config.yaml
encoder_arch: "resnet"
model: "image autoencoder"
dataset: "cartoon faces"
train_examples: 50862
image_size: 48
crop_scale_min: 0.8
horizontal_flip: false
translate: 0.06
color_jitter: 0.2
bottleneck: "plain"
downsampling_factor: 4
encoder_norm: "batchnorm"
encoder_activation: "relu"
encoder_padding_mode: "replicate"
encoder_depths: [2, 4, 4]
encoder_kernel_size: 3
encoder_stem: "deep"
encoder_avg_pool_shortcut: false
encoder_widths: [80, 160, 320]
loss: "mse"
latent_channels: 8
decoder_norm: "groupnorm"
decoder_activation: "silu"
decoder_weight_standardization: false
decoder_padding_mode: "replicate"
decoder_widths: [48, 48, 96]
decoder_blocks_per_level: 2
decoder_block: "basic"
decoder_attention: false
decoder_upsampling: "nearest_conv"
init: "kaiming_normal"
residual_init: "none"
optimizer: "adamw"
learning_rate: 0.0033
beta1: 0.95
beta2: 0.99
eps: 1e-06
gradient_noise: 0.3
max_steps: 9500
batch_size: 128
epochs: 23.9
lr_schedule: "step"
warmup_steps: 470
weight_decay: 0.04
Rows from block 5 of the encoder of a small image autoencoder, named by matrix and row number. Rows with one number belong to one channel. Each number is 128 + 32 x the weight over its row's rms, rounded and kept within 0 to 255. All counts start at 0. Numbers have three digits each. After the name is the row's rms in percent of the matrix's.
After each channel's rows are labels from the 100 images, of 14976, where the channel reaches its highest value: "top examples" is what is common among them. Only what is clearly more common there than usual is listed. The data: cartoon faces. In brackets: how many of the 100.
# convs0: first 3x3 conv (encoder.blocks.5.convs.0.weight, 160x160x3x3, each kernel summed), inputs 80-159
# convs1: second 3x3 conv (encoder.blocks.5.convs.1.weight, 160x160x3x3, transposed, each kernel summed), outputs 80-159

convs0.37 096:181100087072121120102146101133115116143136166090190094137140099135115174120100172158169095177097162117173100107120118129180170100125098158174123139117152139137124134098114178153094099172133166151148080138150121199111100133178133139136127144
convs1.37 096:109116132129138155136141103130108181129093085173145157138080142132200100124173126123075121110096137112117148088139090101139120170112156081125138098106083124093102082115147183095114149105132135067167105147098116127200119126119107073135202117
top examples: sunglasses (29)

convs0.154 097:121096141153123110112046066130113110161159096128111114135109058151153075126096079170067108135121120154140163138120172138150143110142131105138140048193090063121183156165115111159151123096144130134095176100188151142143076078158217132149105125
convs1.154 095:105118169112108200095165160146126104128162175155126128095098166121170132139120120095117154111145135120132125154111141113158132106130082166059111169165101106140077073106096137010149129146043110160129108195160123081111186155117100108151071173
top examples: black hair (32); sunglasses (32)

convs0.2 102:151082103094198158134160140113142057127169104141103116162131111073156062147128123155137106126134122131114092146126107091148105102081147143148043155124122152161149165146170026171110105106146148129184149087113177108105053110177123099142133158
convs1.2 095:145140090125128148117121149136115115131110164138138095069125105110158206158135117128116158064092128122189177129095104149103093174128139194143188142081102169082150132082075100099136093158112148090126085157157126184138131089127123135102173200
top examples: black hair (42)

convs0.12 103:127081115056179076150115116191050116142081126107147164160087077149085072116123151118177078167119131156086107166158106153077119117103100120132062085173141092075087123107131167109109120153150186125114151103114103144107092184151189148159099098
convs1.12 105:100145147161086113160090118085187112113128147163149179108092181101117137117095113126096145147116096102179188183204121111175161135100117153135164108157170152106124079103141157037113127156132108141128123131118137133089172155103138133096113108
top examples: orange face (45)

convs0.30 105:092138082144193137127138175126128077090134104163095135123144141134138123106093126117155146122122120123142121119096159112134131186115161162074103050122159084180163074142112067153132145105108116072092181126128123140120137093164130146131168121
convs1.30 098:155175071079091147190114173137124138130150182113113140124111119113089113119157120137157177167125157128097092173106117183145030144142163130111166094133156146141090091101110113102195176181172123102125104154149185121086154123064174134102126133
top examples: purple face (42)

convs0.106 104:065141114157117126162133125179095154197079100069090119100100100152093132126131167090141167072143112092179124122132119109130111090140154143095156134144171145071172100128118161135131131181103120093134147164174140124172066108100122150108135093
convs1.106 097:180118134059106156090092149176106116134132160147126116102135136169148130142149115091107127163127116133172096127131093072119100120187137075102174047137196139163169130131124135082109134120186082130161064146174082196122145128102144125121127144
top examples: white hair (25)

convs0.148 098:112082162174154167097123123168139165152121122094136119126138140062149124158108105140151108091083141118163110084070160132126104100101118136100145195144115131122175164127149117082129107140187145138160178129135121175128138128192147151107109182
convs1.148 102:149210107072110123086124079137101107128115171111126074104155140105086183045115076130099064146112139112105138128096160115111167108162137074155115157127146173082123097104129105050153131111102081107067145120168163107125145115130123101143198108
top examples: black hair (26)

convs0.28 099:127101084102124125134082147130122103112072093096118088137088085090091117153152129154049125110101100139063108116140166143189085108120164128110121078178139131104140072112078138104062141113093128108132097165116124105113157102146127134110185133
convs1.28 094:127137111072137098122118073112124125080189126121142156095146215123157106073149176118182198148134165139150149088101190137152162136150125109149159089166182117138147006169083129134073150122134142139127081168118165141166076112103086128124127158
top examples: glasses (55); teal hair (26)

convs0.135 097:129126130139120075163071131134179089087169127095108142093147172131141086136154125085097111096152136068137110120141113058143101078116162080167176162117114136138119183109083148108162131092150115104149103120057143169160118135089119144132128091
convs1.135 098:160131146138143121101130050091105162173103128132152124122141093153162110221091155134171134105132207153140098154135135127103180098063094141118120171107102118081153074118158117098102187116098120132145150155158146137043154117163102119157115121
top examples: yellow hair (46); green face (39)

convs0.54 100:121098090134118127120126119122126128139099135066208100123182115114071143180121088103089104082122151121144183180073111117102110102139128073142170194101107106132151126133145118112104142037159148139093183106088084129113151127172123139195170099
convs1.54 094:157121118124145148174121158106120147124134162122188101064129053136117111082129127113092118088046083104154174051139157118116134115110103132149130175128098108114085107121075119070108145157087136102128177163126148121136075195114120143088125095
top examples: black hair (25)

convs0.1 104:121152147090118119146091126119139165122093167067097149142149086048141124107123152162155135176142059176110109135157191108132086097094085128145115115087131113154143098174196144133156121097096124187108132175094139154158166131112110123160116164
convs1.1 104:130147114125111125127165118082149150085121163087138097148147136153153117099154108107077100093151154158129147131122154186062110221105145153101152163148109137079210186165117088171138096123135169172073085136107106101148125127099133109133102132
top examples: sunglasses (35)

convs0.10 100:188120125109165138119135089147099178177091097094126132144151090075119126145185191183206131110162155169145070121190125129129118124103131155123117133126121130143162142174183027097134134100153165079133177151144101119131170104126155141175198130
convs1.10 106:086169155108137176106132189130174126026169118174125118165112179184172034095099077102151112081139093115125181127142134117144099155130125144092137124120108132125127037068070059131112132154145102123119095148139121148123111127133084102136132128
top examples: orange face (36)

convs0.141 098:095135097137126111120175145083137147165099138070047110138180093082116140162150110111131103160127125129147074084137177115137168158113149154153185124153140088010177111126084161118105129103159121102135076108141106105121112252138205100145122132
convs1.141 085:111138127127111080148120132099039106131078118151147127137107103138187146111106106105174118140169141156116156170118145216138160091122132115126130111113136148207108147088115150120111091148063149111162086121130158121103160151190102149117101153
top examples: beard (44); black hair (28)

convs0.4 095:095122147096125120143124060105157116124119117131099138132156168057068104138133100115167138145231010101133133120201141144113109111136141151165121079114158122124121077149125177104143151120124109133119115095136140123107128154105174113159076124
convs1.4 098:082063142115151149189132112115116153169202152153114146182163162186115188152083139097094090162194083111137150164168125131183102086157131069096151122148151093156147131114209148117147112116104129105124132115122193085153138085148131098122116149
top examples: beard (42)

convs0.65 095:046061139146142108082137166120098107146109109167104148167122121127129098119113133063099158137147123066116087059137138166114192137139126129082099114200133164104128184136155129148112130068127164089139123135132133061143138122163156135126099124
convs1.65 101:181119126107109125144139112118130144146105122072126136215097167102117091104128208135181128135123104115180119086164073088103151095149157144219116117103115148198139128137116084158141100152151089174162103129110191103157147104141134093139169127
top examples: sunglasses (40); teal face (36); teal hair (27)

convs0.75 093:084126084100173148106134128119141083133130099138124110177102152099115103157151105170159101112097126123172128158100157101181104111137159135163091121170181134106135111129134159169096164134110184173166151158132114132199075059062121154075071147
convs1.75 097:200158146121144145160126176082214185147163185204185069091126086165144126121111166177160139141121147128134187106165137148146169099174152143145143138175141118114125152079133080091123148180156095123101119075130161130119161116171122112127158153
top examples: black hair (25)

convs0.19 096:156129130136126104133095225179098116154112084136156082169134150125182147120073100051165127144088103135127164090152118117097125059107085139086134142100113089082122103120090132111124135151171073114156174118069198155129135082121091131143148118
convs1.19 091:121133108115147081107096060139097140188180138171077063080156090095128163136133166118117109123136105101047111170118119082114110126134100071118136114141118061079106188118095117057141113141120122096165108183105099125110151168155180105139099086
top examples: white hair (53)

convs0.138 101:206100181186123091131108111156164127098077100166119115147065109187151146159185190133135128134115112123141124211077101099106068140169134143150140065150167072134133148125096100138126142120137110121131138206113134089103109099154116170150093127
convs1.138 101:125105155113133153095107087076125098137120104099121048137175102101119076120156138092093122155160110136138128030167116074100093131078115130144098101098017110132133137158091147148121104075115112203160109161148122131135214139138129157154075131
top examples: white hair (33)

convs0.97 102:095148094129089128134157072101154052138149132145153170154127120118182117101115103135129114150111147125126129113109095165122123137201101152147162068133060121117096129100188155163089079148101208155157114123127060124121178072153155112171147139
convs1.97 094:172149146106114131107096131095200101150126099157086187131162143190110127144107163109066128110100166135176166158115126101062139069140160132131120119158115164117121101160112153188139178089120174128152148135178200118126126168202169073131129091
top examples: sunglasses (42); beard (41); blue hair (32)

convs0.31 092:094078087138130095084105161118154150139088076091083059096113101108069070106185101092176123080110115200168080092110098130155083164141060143054134130164085117085121117167173117107149119093143126120117151141160152170131125110122135106158138167
convs1.31 108:123129165153067097134134178117130117137182135158078127082136132163162167088080051138094073128128180211127163142121133133127136091090058099176072142112137088110184109137140102144124195128128089139086040128084113142150090117106120111168159132
top examples: yellow hair (53); beard (50)